config.toml
norm = "layernorm"
fused_qkv = false
kernel_size = 3
nesterov = false
Rows from block 9 of a small self-supervised image encoder, named by matrix and row number. Rows with one number belong to one neuron. Each number is 500 + 25 x the weight over its row's rms, rounded and kept within 0 to 999. All counts start at 0. Numbers have three digits each.
After each neuron's rows are labels from the 100 images, of 14848, where the neuron reaches its highest value: "strongest on" is what is common among them. Only what is clearly more common there than usual is listed. The data: rendered landscapes of hills, water and sky. In brackets: how many of the 100, against the usual share in percent.
# fc1: MLP up (model.blocks.9.mlp.fc1.weight, 640x320), inputs 138-183
# fc2: MLP down (model.blocks.9.mlp.fc2.weight, 320x640, transposed), outputs 138-183

fc1.17:485514519487470491450498538437507481500459501514470501515501543540531508526492501528474511520508546560506508507528526500525481474491494468
fc2.17:494473511542477482476476488503497496536502499505448495451499500500477581514434447479483512489513497477511457494522532480487506506529511513
strongest on: night (51 vs 24.8); purple alien crags (44 vs 14.4); snowy peaks (39 vs 14.1)

fc1.34:502486535535497532435499470512495472515489501527529488502477516511505550523468487548499472518523491464513510501506513490535510487488517485
fc2.34:536462479469504495551483467456508501492524488513487493521544503446473438477488462522489532512522475491460509495527470485507483525487536490
strongest on: clouds (99 vs 61.5); noon (70 vs 25.3); fog (63 vs 29.5)

fc1.498:519553538462523513503480481481548481455510505532506472499468527500520478497474449483491506484507513492503511558525543488488493485523510520
fc2.498:521444495494516487478476526488496488499525479460522506528489484496446529539514523467473503513526466463522524446516498507488512496537477533
strongest on: desert dunes (41 vs 14.5); snowy peaks (33 vs 14.1)

fc1.328:534518560493514456493484533497483495479446427498519488488486515490532453505498512492489509496455494507541496533489499474482531485492459518
fc2.328:500479494564469535479485504526529512521501519550514463541516495515516451536471485485505478535484495538526519449514477498491501523497506479
strongest on: dark volcanic rock (56 vs 14); sun or moon in view (35 vs 8.6)

fc1.236:463475478518551506502512502508469529488506494533532474547504493478488507487504497510518517498491518530535501512482519487462507476499481530
fc2.236:515456498523451498512519493469528555497510491444486483506503494496515459543536539479507450510486528488457513492518500514524503469484559490
strongest on: sunset (85 vs 25.4); sun or moon in view (80 vs 8.6)

fc1.201:482512491476450535513494483478472538513497524492531439506481524468515492519457511533486445520478504501536519541503523485466526464544455526
fc2.201:512511525507488502498499489496499498487520503531478515484530473515439471520492499493469506486459506509483524475483427492529516533482479479
strongest on: noon (60 vs 25.3); desert dunes (39 vs 14.5); snowy peaks (38 vs 14.1)

fc1.596:472494505454493531496509547493536503505490491465501516494475514472515538498533466504487529543525489479501459506493503528494503504537515491
fc2.596:511501449498505514421525456490526476542522471487534469519490557518477514521511505488497469478472546447483461501475459513490470514496451510
strongest on: fog (60 vs 29.5); sunset (58 vs 25.4)

fc1.61:484452501556512546552488515521512579430501536513462485496484474512531511533507492484496485460473517490528483507480496542457515512493518498
fc2.61:499453461510481521461488525524465518506511560505514539460483528501445464476521494486519507457468501523486518488524485526519503468476494505
strongest on: fog (93 vs 29.5); terraced slopes (40 vs 14.3); green hills (35 vs 14.4)

fc1.137:523548505516500514485546497473536493500493552468499506525465548488496542488490487498436504468457480515483491510518528475488502503529529483
fc2.137:480493494487470556521497520518506473513502476494546504452497505537503444487550500480530492528517464513505489442482540424509498494482497488
strongest on: dark volcanic rock (87 vs 14); high relief (68 vs 38)

fc1.115:525435512501425462481522525490488511493523491491507470484524500519519465517492523456475519521481535485488512526519487487469502525542533511
fc2.115:496510462480525527509525482527526495481499428521480516522555522497499491512510512528562494494491505512484522531457499519536491469526508515
strongest on: fog (66 vs 29.5); night (51 vs 24.8)

fc1.155:473466480475519527509496514490529520519506466548504484503509532472527490460531538483530520491522493471483455485460481539493505506502515460
fc2.155:478491497535539496510504513525489521504493467505480525489466462503497495526454557513477511519483507521506529502522464474486495539508505503
strongest on: noon (80 vs 25.3)

fc1.626:525480491484483517528542486488494485479490506492486485504469505497495496518474525515524530525468510492512485513471521499504528493525484490
fc2.626:487511494484499476496484541560460536555518522509499476536467495473477536532545497561499490486494502498505549559496509504507477473516467492
strongest on: snowy peaks (65 vs 14.1); noon (55 vs 25.3)

fc1.344:570517520527450522534528501501502487477516481501506530502496542508480500482508467495483523527539500444521513506513487498454523502544480507
fc2.344:500506490484485478534500480484464507455465457492557498512460479484465481443519507479523515473521508492533521485533473488501496533525469452
strongest on: noon (52 vs 25.3); green hills (42 vs 14.4); desert dunes (35 vs 14.5)

fc1.384:458509497494517529527480474450458514493488487497508535547504496495521474467486500486476464510479514512539493501538507568534516470478510470
fc2.384:488489466523514489466538512534516493492507502496442512510505454511514484529495503539509515478527495493505477452511493479515536517512519491
strongest on: snowy peaks (32 vs 14.1)

fc1.363:511525533467498518460490542529491504496516492516500504498490518488525509498504498497515467495486510504522510489454471529517492490478512499
fc2.363:530499465507459491525489456499559473515502524510548466545520520527535432521488463545542476507493476530543523483515498513488501507519501485
strongest on: sunset (67 vs 25.4); sun or moon in view (25 vs 8.6)

fc1.190:484518495492523494498569554528517532466510465490499498420534493498499463507527533507515551491481485484523492472467479523539503521491497461
fc2.190:513500498462452498542486482467505486491488492495473519511454464514465466471477512537492526530512500507485473515524480517512501516516511461
strongest on: fog (93 vs 29.5)

fc1.455:506545486467455486505495552500550432543513538448482487512490501515493512479497496452466512520524533499495472496540504523483546520477512488
fc2.455:537518517447538473457488518480469504496500523499467514529470484485526523527538496499516559480495526527436502531551458486514526517491515542
strongest on: clouds (97 vs 61.5); night (94 vs 24.8); snowy peaks (41 vs 14.1)

fc1.196:511505467463530516505524524524465487495523488486511483503480504485502501483492513514451527527490514468474481500468509522504470491546501509
fc2.196:468544517482501490515514537486511489495462522536480479536482520518542497570443481525503482444502504535511526500461510498499551484504508478
strongest on: snowy peaks (56 vs 14.1)

fc1.206:500472534468530476530503484534531503456511521517506503514524497536561520510503539480507494499530511510517491493468489521467493525490512511
fc2.206:488456470526505466512520512462478479513513486506553508496563487490482481460487525505500528475473498521519513522507503480503502525495512486
strongest on: dark volcanic rock (42 vs 14)

fc1.251:465487523484469545486509501473482487506450550478485484491520527493486491465533519474509506508496501497503485516514460541486451479521463508
fc2.251:512515528545460465505520485515498482454502520488546504552497452510542528496484504492464517504492499502473477495494506498487513500490518531
strongest on: noon (58 vs 25.3)

fc1.2:512470536484479518482481456461505503575471500463455502511533496496502537526512501527498457545507512522517488517490501502524483513514477448
fc2.2:485502472504463490530494512509492505475558493505510479462506464502531567499510480476461499504446550495517491526511494499516509484466509498
strongest on: snowy peaks (63 vs 14.1); overcast (62 vs 24.5)

fc1.332:483518480486487483519544510522519510458468527454527481470496497498490519497508470514490467545484486503498487455498492506515503510508491559
fc2.332:507474491501447500509527516523485492508532504481456499530504500480523488527475517494540442471487517495505541503529490463492500505492503497
strongest on: sunset (58 vs 25.4); sun or moon in view (25 vs 8.6)

fc1.279:509510518515477467500493534493518493455483474533482473482488516469542470480477516479512468478513480501501424507511530492455488497514495439
fc2.279:473484524543479509521515500502519527503550502511498515471538509479495548533517488482497499568469481499498558515525473476494539510485524468
strongest on: desert dunes (41 vs 14.5)

fc1.186:475530468499505497485502528534501525442475472504494475492473534442474439482507540523548571552551525488549456496498465452484487503502529484
fc2.186:506475522484555479519464484538486468549529489496472503534508518525507537506472429474513500485498474480509503484519523517488522486469526490
strongest on: overcast (51 vs 24.5)

fc1.50:534510505498498452528522509546541483499466522505482509486512497499489516516509500510521493509525456504486473492495496507524507497534530507
fc2.50:487512522530497520494503533454464533482490488530457451479494500459474484532464517506500507488452518478539500477502470422511496467502485503
strongest on: sunset (52 vs 25.4)

fc1.139:522500535525522484518501514507509540507446510490513492508480518533548497506503550477509508493525537482489523486511503553471505492482517526
fc2.139:485520505494502522549493476519493506510494503489491519497498475515494479529507536501542525507494495483507505532491457578536497500491489517
strongest on: noon (100 vs 25.3); dark volcanic rock (33 vs 14)

fc1.1:511418509516530459475506533535494485464552509512519493541485505477512474532504500500521524501543481502515530515497483532497463505453534464
fc2.1:516526518504445499461510463473548517478441480500426525519502523512496514492501484469502499486490512510492494493483504499506500520546473511
strongest on: green hills (63 vs 14.4); sun or moon in view (28 vs 8.6)

fc1.458:473501469542452515498473502500535496539499511568494496492515511476494456492490516513556407497533523522527499488511520466470498534492524479
fc2.458:537516486469507537464540481489499482503489494462462469498521513540479498481479466490519516518469525462509498506475496532529452470486513523
strongest on: snowy peaks (53 vs 14.1)

fc1.15:500487518537492512491487521530538523469515451484517471490527517517505527443476500516498497521451489525501490515526490511492492487476500511
fc2.15:512485509523496502526458484497464513505486569511468499480500498476483468505532448503463480489531517499500537509533467515468445487463553514
strongest on: water (91 vs 44.3); noon (58 vs 25.3); desert dunes (53 vs 14.5)

fc1.351:477485515482474420449466462493498509501503500498515485499533502453579498497501491481500489521521512486485449506462482524543499510477496509
fc2.351:494546532468494485510513562521447492503494515466521506475481435494531488519509497514480519498518519507444513523501451519525491521468515458
strongest on: water (100 vs 44.3); overcast (55 vs 24.5); dark volcanic rock (38 vs 14)

fc1.306:546481469523470524487485478499526475506456491505484542484507498520502465524489489520527494500527518480521528488497507539537523476525467523
fc2.306:489524508498550453498533547433515485463512496532505478487479505465499464485517479516511455488512446491483507489470491508477516498475556463
strongest on: overcast (58 vs 24.5); snowy peaks (39 vs 14.1)

fc1.231:501462477483512478484500500499549492524505499469497530477510528499466484505532491520514504531512514516476453519496509487519505490517508456
fc2.231:526516523490545479504520548531503473455525506536516529504471490492503447467526475501454494455496491478529485459521472491505512481528491495
strongest on: overcast (95 vs 24.5); clouds (95 vs 61.5); snowy peaks (35 vs 14.1)

fc1.519:482519478463504518495527512504498510533508511486512507501473513499515480481507521559467544506472499512504507512525457542508564536528516517
fc2.519:521532458507514522508498478542557508483524496508466552456422498491520494502502522493514476523520510514523493488487532467498486525490468514
strongest on: fog (88 vs 29.5); overcast (64 vs 24.5); dark volcanic rock (40 vs 14)

fc1.267:541504434497518488512484461523502486519492476475460524446499505515484526539480479437531486493518443441465486463507479527494484537454500490
fc2.267:477475476496500506536507484478506483513512496515454509447500494513517503513495423511505545506450503523513506496500493501515509495546516510
strongest on: water (99 vs 44.3); night (50 vs 24.8); desert dunes (48 vs 14.5)

fc1.398:464450538469496516497512472515514449489494494493504468468453519472500547556514494497529488497522508472486501484503514504469494493489527503
fc2.398:507531457540517498520510473542472490538478502527511486524488471515483472491474510505501509479497468504504496518483528503504520539525505526
strongest on: sunset (61 vs 25.4); sun or moon in view (31 vs 8.6)

fc1.300:504515525527480505454533498465458491455486528520539478437527535535488549473510478516517483484465507485501512500489502521530479490493509482
fc2.300:514532501512466508466445485539517528480499497486454506478508497494497510501509540475488494486469517513475487505482496529482438493462515501
strongest on: desert dunes (44 vs 14.5); red mesas (38 vs 14.5)

fc1.248:508466503494534506518520516511515454487482467484544521513507510517541475510470504487467491498519505534510523494465545494472479517541495469
fc2.248:468526478468483496516474480477523489514470503573485508508499519483521482490514538452494526529461511544539500481510434507486504499513467503
strongest on: overcast (61 vs 24.5); green hills (59 vs 14.4)

fc1.110:503522543421485506448526503489495524480506536523495497529508471502478489530507555501451507537511479518523485512514528539513541505544529502
fc2.110:532486512511495470531498494512527491536515498506508544550512523502450487492509524516499501460491481503475483511478520485503488472514487499
strongest on: fog (88 vs 29.5); sunset (58 vs 25.4)

fc1.571:487427484524533491501482485513528495486485529468505503513481481535495513550491486515478499488537475516558476507492508519487510522498507524
fc2.571:522481521496515524479501558496473525525511489537521500476490521528508548443511556502517523473536534474504499513482538552464422544519495533
strongest on: clouds (95 vs 61.5); overcast (66 vs 24.5); terraced slopes (35 vs 14.3)

fc1.89:560499531512468493524503509543485491546499501501527481508490506561511511499521497508586535507535506490491528535485493521466525454477500453
fc2.89:465468464506499487517500523496530499457508480504492508525537543483545522489535509504475526487462472492511518502507483485524520530508490495
strongest on: fog (98 vs 29.5); water (78 vs 44.3); green hills (36 vs 14.4)

fc1.33:437463523443515481537533524497481549471503522423540525503426490512504455510493491475498485558473533487539503484479499536505490494500537484
fc2.33:500456497514514500508454484499492494557514479531457454544505518468533500480489472500505512537496532501509493496511494480539509479509502503
strongest on: clouds (94 vs 61.5)

fc1.311:499543490502474491493520470534525484519477507526468480488478457503478494521471538521489494470513492463514532506473546523510491486513484478
fc2.311:521476514531514516523480507469525524504489509521506541537520526492486513493480482493544519485509504535472524518525513478522522467490565492
strongest on: desert dunes (54 vs 14.5); night (51 vs 24.8)

fc1.383:469480505534518489495491482498469554547516498494487519524478542514506473497508517495499490521494500524493505522479488527523515456523488477
fc2.383:516460511491480485511493478445506504449485487525513451498479495478497514494450407495484516512478524535508490533547471521461508541534468490
strongest on: sunset (57 vs 25.4); sun or moon in view (32 vs 8.6)

fc1.280:501507488468518474472464496468506553505495475515526465481486506501502506474512519499492482508506465539499526530501533466469520485494513487
fc2.280:498518519529516554509488445520502481544506488518485514494540529507445514535480519506464496517482493505582478456474518542492559515488503522
strongest on: snowy peaks (98 vs 14.1); noon (70 vs 25.3)

fc1.12:501479533496459507520460493476497480452535503490497473504511505496548503518455460422447479520489488491482481495540467516519543526507512478
fc2.12:448491487492494495491490482492474536471530527462491545470508445533467507507449453473489498463487512480556503491490515488498510510529471463
strongest on: night (70 vs 24.8)

fc1.276:471528562508518489514491485485517510486519483492525517500507526506500524511467489490455516485518477504475452494446515452498517503462493514
fc2.276:477503492485528511486515485480482492525521506498499511480529514462506500502498475530527478496493522514524557461519525520451480480525490506
strongest on: clouds (93 vs 61.5); overcast (80 vs 24.5)